A small contrastive audio-text model, trained from scratch: 11.2M parameters, encoder norm rmsnorm.
Rows from expert 7 of block 5 of the audio encoder, named by matrix and row number. Rows with one number belong to one neuron. Each number is 128 + 24 x the weight over its row's rms, rounded and kept within 0 to 255. All counts start at 0. After the name is the row's rms in percent of the matrix's.
# up: expert up (encoder.blocks.5.mlp.up, 32x160x160), inputs 0-79
# down: expert down (encoder.blocks.5.mlp.down, 32x160x160, transposed), outputs 0-79
up.113 099 [133 133 141 115 123 180 140 144  91 125 124 134  80 141 102 121 132 113 121 169  98  85 124 103 145 129 141  80  79  96 115 119 137  73  80 113 106 151 108 161  96 154 144  98 153  92 148 100 135 127 143 127 133 116 160 120  96 131 116  86 143 116 138 170 166 129 141 148 136 143  87 143 123 135  96 163 140 137 134 172]
down.113 101 [104 116 149 208  88 163 151 137  89 123 117 139 143  60 131 100 156 129 128 120 126 132 152 152 143 139  94 142 130 153 119 121 138 145  99  71 118 151 151 131 101 130  71 160 117 160 163 112 119 109  97 146 165 125  85 173 157 134 153 124 134 184 112 131 169 130 121 128 139  96 150 109  95 159 121 125 105 145 123 146]
up.114 101 [152 138 148 112 118 169 119 150  65  94 160 120 133 144 111 125 117 117 157 177 104  77 129 143 135 126 144 108 112 123 115  85 114  81  72 106 135 140 106 116  99 165 137 120 130 143 156 139 120 125 134  96 182 121 153 119 135 126 110  86 116 176 123 145 170 113 149 156 138 126 110 114 123 130  88 148 150 135 139 151]
down.114 104 [119 100 140 150 124 166 118  76  88 135 141 143 146  68 119 102 128 114 145 137 116  93 132 126 131 140 104 119 117 148 123  99 142 145 153  63 126 142 126  98  88 147  90 118  98 152 183  88 110 136 103 134 167 112 101 142 151 146 150  96 110 183 128 146 148 139 123 133 148 129 110 105 111 124 120 160 162 136 147 124]
up.115 088 [142 150 158 102 135 133 108 134 122 126 120 111  92 155 122 136 132 103 125 153  96 134 136 113 144 151 134 110  74 132 125 143 149  87  53 125  97 144 164 163 101 126 157 120 109 118 104 130 156 110 154 119 102 104 142 117 125 133 117 105 139 113 138 134 158 123 137 125 169 168 102 178 127 165 130 129 140 131 141 153]
down.115 090 [ 89  94 143 205  78 149 162 183 128 115 108 119 132  60 117 105 152 129 112 112 127 119 137 136 130 149  97 158 141 181 129 111 127 145  84  84 138 119 156 131 107 141 121 186 118 148 143 115 116 108 100 193 157 122  76 145 149 141 155 120 134 135 113 127 177 114 117 158 125  90 145 116 109 154 110 127 113 145 121 152]
up.116 095 [139 129 139 141 117 166 138  99  85 125 136 144 154  90 131 109 135 123 147 162  99  78 141 102 121 127 103  99 162 116 110  79  93 141 122 105 172 124 104 104 106 177 107 100 130 108 177 130  97 158 122 115 178 111 174 135 144 153 106 112 113 161 114 118 165 117 132 131 143 130 108 104 136 152 104 146 128 108 138 181]
down.116 094 [104 134 142 124 106 147 115  86 103 143 126 123 154 103 110 118 145 137 139 135 110 128 146 146 129 130 123 144 114 117 104  94 131 128 159  68  94 146 143  87  96 130 109 101 109 138 187 101 152 139 119 111 159  91 103 134 124 159 134 106 139 168 139 132 153 120 126 136 144 143 124 129  99 129 103 128 159 182 170 119]
up.117 103 [ 52 139 117 145 164 140 135 123 159 144 112 130 101 135 111 105 144  98 134 123 140 146  82 123 131 164 105 154 127 128 154 128 187 112 127 172 115 103 130 161  93 126 138  92 136  93 122 127 108 138 124 154  88 117 120 142 134 104 105 146 110  77 131 144 116 174  93 127 150 120 118 146 113 151 104 126 102 150 117 138]
down.117 104 [132 134 127  79 203 130 103  98 108 150 135 133 118 136 107 153 130 117 178 159 162 117 102 125 133 124 113  98 127 101 158 116 116  96 136 125 142 150 123 169 124 135 139 108 148 147 130 126 113 137 163 102 112 121 152 107 136 140  92 107 130 107 103 176  96 167 111 133  95 151 105 138 161 141 178 160 149  86  97 130]
up.118 083 [ 80 137 108 152 109 109 118 172 157 126  84 123  95 139 148 109 149 186 144 107 126 137 147 116 127 149 115 149 115 135 112 144 152 102 104 162 104 115 154 153 105  87 100 168 131 115 102 128 152 111 123 157 110 112  83 127 126  86 175 151 144  73 139 117 124 162 130 121 133  95 150 160 120 136 119 133  78 181 121 136]
down.118 081 [ 96 184 139 165 130 136 151 110 127 124  88 118 149 147 117 129 135 152  82  70 124 150 140 170 110 136 143 164 142 148  98 120 115 123 112 143 120  81 157 134 110 132 116 130 125 138 118 147 118 152 148 130 114 121 122 165 157 125 104 155 128 145 130 117 135 161 135 176 177 141 123 116 137 148 111 110 154 111 109 144]
up.119 083 [125 131 152 155  80 166 162 116 114 136 142 140 131 106 142 136 124  63 139 129 155 120 138 107 176 157 114  80 157  93 124  98 189 129 121 110 160 120 146 148 111 142 148 105 121 105 125 151  65 122 138 104 123 155 115 205 165 135 106 148 114 155 129  90 114 169  99 137 118 165 129 102 137 131 114  82 145  88 140 158]
down.119 083 [128  87 107 128 123 111 119 131 129 124 101 136 111 126 153 165 106  79 139 134 122 150 121 156 130 139 122 151 106 115 131 147 134  96 135 103  89 158 166 108 144  95  96 128 109 164 125  64 122 115 138 138 140 140 122 126 128 130 140 130 159 120 127 132 112 124 118  90 147 113 126 143 126 122 165 101 107 150 165 108]
up.120 114 [105 115 132 133 120 140 115 115 120 109  89 156 158 142 116 131 119  89 115 122 172 131 110 111 136 141 104 117 144 101 156 140 140 146 179 125 101 107 141 121  93 168  86 105 152 124 117 136  95 147 136 161 145 136 123 154 137 116  93 171 144 140 146 135 141 166 109 142  96 105 102 104 150 140  93 130 118 128 132 133]
down.120 125 [179  93 120 101 127 101 100 132 120 165 119 154 184 119 166 160 112 138 104 110 119 113 100 135  87  74 111 102 144 138 112 110 120 182 143 133 147 139 104 104 153 112 113 134 128 141 147 103 127 109 153  79 121 132 133 107 135 165 154 124 129 166  96 131  94  83 128 110 137 121 120 133  97 130 106 128 118 123 181 108]
up.121 097 [140 125 130 132 101 159 121 142 119 120 165 123 165  88 121 125 137 116 143 164  81 104 127 168 134 125 145 121 138 168 111  80 113 110  82 108 148 113 140 113 117 122 109 140 108 142 167 163 101 114 138 127 200 128 149 163 162 126 135 103 134 172  86 109 194 141 143 121 143 117 114  92 134 133 117 139 137 109 111 134]
down.121 098 [143 106 133 122 135 140 131  40 104 130 135 125 130  75 130  99 159 109 153 156  99  77 119 137 112 148 130 149 106 116 103 101 114 105 147  91 116 150 139  79 110 137 136 111 128 147 187 116 131 143  92 106 147 112 143 122 134 145 108  90 123 158 150 149 140 112 101 102 162 133 116 104  99 118 100 126 157 153 173 111]
up.122 117 [ 80 144  87 137 125 137 127 174 172 142 106  93 102 144 104  97 142 114 128 127 147 131  98 142 147 154  92 166 130 135 116 133 181 119 114 158 109 128 117 172 113 104 151 123 162  85 108 120 122 120 121 175  89 149 106 162 130 120 137 137 104  73 131 124 110 156  99 127 136 117 145 141  99 161 112 101  86 153 106 132]
down.122 110 [185  91 109  99 186  83  93  71 133 148 171 142 172 123 161 147 100 121 151 146 116 122  84 118 105  86 114 108 139 132 148 130 102 115 154 141 128 124 108 117 136 138 129  94 131 145 116 119 122 126 131 101 135 164 169  86  92 146 133  98 140 138 113 159 109 120 146  94 115 142  94 129 157 130 151 135 126 107 133  94]
up.123 102 [134 113 152 124 122 143 155 103  97 111 151 131 156 115 106 122 149 126 154 155 103  92 132  79 154 131  97 111 152 112  95  99 128 123 102 127 154 138  75 122  97 171 137 110 116 121 144 142 101 155 135 108 155 152 177 129 125 156  84  93 115 163  94 115 131  85 121 123 135  99 144 106 127 149 100 117 130  98 124 199]
down.123 105 [104 174 135 125 131 163 110 120 143 158 127 121 135 132 106 130 119 142 147 119  98 147 144 188 109 134 133 150 117 114  98  98 118 117 148 122 109 138 134 121 104 111 100 110 123 152 172  93 161  91 149 101 141  77 107 130 134 130 157  83 144 139 107 129 145 157 154 176 158 157 110 145 116 105 130 136 170 119 148  81]
up.124 109 [128 128 139 134  95 175 153 140  97 115 136 115 141 102 120 119 132 109 180 159 108  81 147 123 159 143 119  78 139 118 114  43 135 108  75 116 148 119 121 134  86 159 144 142 143 122 144 148  78 132 140 113 160 124 148 143 154 136 107 118 132 149 101 132 138 142 123 131 140 115 111  86 118 126  99 126 138 116 119 171]
down.124 107 [125 118 136 143 131 158  88  76 100 120 141 144 152  83 128  90 141  99 143 148 105 110 122 138 139 144 111 142 110 120 102 118 134 116 182  92  92 157 150  90  85 120  97  99 100 150 182  98 130 133 108 119 156 116 124 146 132 130 143 121 114 181 122 147 154 117 113  99 146 126 113 119 106 135 116 132 169 155 170 105]
up.125 102 [ 99 125 147 145 135 123 129 110 141 152 118 100 128 102  84 125 179 127 121 113 129 122 120 132 119 166 111 173 171 172  91 127 156 145 138 168 128  84 135 117 119 132 111 126 161  92 146 165 121 155 101 138 123 166 135 170 160 132 136 148  92 129 101  95 104 117  80 104 165 123 166 138 127 170 117  98 119 165 115 160]
down.125 068 [102 106 163 144  93 150 114 143 135 107  94 103 127 118 105  77 113  97 165 116 159 128 193  98 130 148 138 126 150 119 122 124 134 128 160 106 134 110 180 123 122 128 134 148 146 118 137 135  77 143  70 118 109 176  95 138 109 107 107 167 132  84 145 151 150 121  92 129  92  79 135 116 121 111 123 138 107 175 106 124]
up.126 099 [121 174  98 124 166 110 125  86 135 138 128 132 149 153 113 142 120 103 130 122  95 162 117 140 145 137 134 116 147 141 134 125 161 142 133 156 139  91 107 135 136 132 165  56  90  96 124 138 106 125 132  92  84 142 154 132 107 161  96 140 106  96 124  64 135 122 151 134 140 117 144 135 144 154 161 119 138  73 141 170]
down.126 096 [120 128  90 130 101 129  93 155 112  91 150 116  94  93  99 138 141 124 123 141 162 133 156 114 140 128 105 123 123 110 133 133 115 114  66 112 120 140 118 165 117 141 138 174 133 143  82 104 149 105 146 136 152 120 112 110 113 127 166 106 141 105 108 163 146 140 146 102  85  94 145  96 147 140 101 134 104 117  99 144]
up.127 081 [ 42 142 118 154 104 132 116 148 152 122 104  86 103 139 134 110 161 143 122  92 157 124 139 139 123 134 115 164 125 134 122 141 172 118 136 136 105 129 160 143 113 136  94 171 125 147 109 143 148  93 123 143 110 103  41 113 152  81 130 151 166  75 145 145 150 160 124 113 119  84 150 153 114 121 108 131  86 184 102 119]
down.127 082 [144 167 146 182 109 141 190 136 114 152 104 147 150 132 145 146 142 151  92  83 133 154 125 163  84 126 143 147 138 179 114 135 116 124 130 133 166  85 138 105 135 110 118 106 105 145 117 133 100 135 138 143 118 112 119 137 134 149 114 134 100 136 109  97 126 134 139 154 167  92 110 105 125 132 141 137 130 112 132 133]
up.128 120 [ 88 145  98 130 129 107 128 130 172 133 104 132  71 139 141 132 114 145 110 102 148 170 126 125 123 127 122 153  96 115 133 164 142  99 135 161  88 127 129 159 131  82 138 127 133 103  79 111 149 116 129 170  78 133 100 134 115 115 153 148 119  74 151 114  98 154 134 132 131 133 141 163 123 133 161  92 124 141 115 113]
down.128 122 [ 71 176 143 169  81 135 155 156 172 120 112 104 113 138 120 159 156 147  98 101 155 178 162 154 126 148 145 171 135 144  80 151 138 130 132 140  86 123 159 132 132 132 116 136 132 116 121 112 173 109 162 141 124 119  88 176 148 111 138 141 146 135 150 101 155 161 121 160 161 145 164 121 124 140 106 112 130 146 109 152]
up.129 097 [ 97 157 136 109 163 155 106 101 130 123 100 149  89 167 126  98 144 140 114 127 181 132 151 130 131 119 107 145 109 119 162 179 157 114 175 119  72 117 172 103 117 137  97 120 154 113 106 131 142 107 134 152 109 115  88 119 130 113 149 155 138 110 184 121 155 170 115 110 110 130 120 140 141 164 134 157 109 176 139 132]
down.129 096 [139 119 150 171  99 114 143 156 133 150 130 129 171 134 168 164 137 170  87  74 120 143 120 141  87  89 127 135 175 170 109 112 119 160 110 147 149  89 140 114 160 130 121 140 123 149 154 126 127 122 146 115 143 112 140 111 159 127 142 140 134 160  94  94 131 109 141 155 160 110 131 111 112 150 120 103 121 130 119 135]
up.130 082 [ 94 162 135 137 129 146 125 102 164 115  88 131  67 140 121 118 157 157 116 118 166 167 147 147 134 139 131 158 105 128 117 175 145  92 168 138  97 108 130 136 103  87 106 131 177  99  95 118 138 116 125 208  96 141  81 150 133 107 179 148  98 106 150 107 157 177 105 100 118 139 142 119 140 165 116 128 103 170 109 115]
down.130 080 [ 86 156 147 166 107 122 131 134 152 162 116 122 155 186 140 170 139 132 106  83 134 139 127 165 112 119 116 158 155 150  95 157 146 170 128 148  96 127 161 130 151 124  98 128 121 151 126 144 144 122 188 119 127 122 108 158 161 115 116 145 143 162 129  89 128 164 134 170 166 145 129 143 112 138 108 115 137 164 108 151]
up.131 103 [155 152 136 109 136 157 104 129 122 160 174 110 152 114 115 124 148 149 133 126 102 125 111 192  89 117 154 146 131 188 131 119 127 135  92 127 131 107 160 116 152  93 120 110 121 163 147 157 123 123 128 117 163 118 130 127 152 120 152 119 113 140  79  98 170 135 143 129 184 111  96 108 124 120 117 150 142 112 140  82]
down.131 115 [165  94 142  95 153 109 149  64 112 118 128 106 140 125 127 101 128 126 148 158  89  95 113 162 134 116 138 141 118 116 139  99  79 106 129 125 159  91 103 103 106 163 159 121 146 134 159 160 127 166  80 136 121 111 183 116 117 156  76 115 109 137 123 132 135  91 103 110 113 130 105 101 100 116 103 147 143 138 149 122]
up.132 100 [118 125 148 137 146 100 142 115 172 161 107 135 140 123 121 110 149 100 130 100 121 137 112 147 186 170  79 109 139 150 130 129 153 148 139 152 165  60 155 146 123 123 142  99 114  93 124 162  87 149 117 141 116 174 148 168 123 115 110 162 102 137 122  86 131 150  90 107 133 133 131 126 138 158 118  95 136  95 123 142]
down.132 081 [105 138 125 183  88 153 157 112 123 163 134 110 111 103 124  95 123 135 136 119 121  99 131 124 103 150 133 178 112 138 115 105 148 124 119 117 131 135 194 115 144 116 144 138 126 154 156 122 109 150 147 104 115 104 118 153 176 128 111 154  98 135 147 107 129 157  95 162 199 157 132 127  60 134 123 121 153 157 107 120]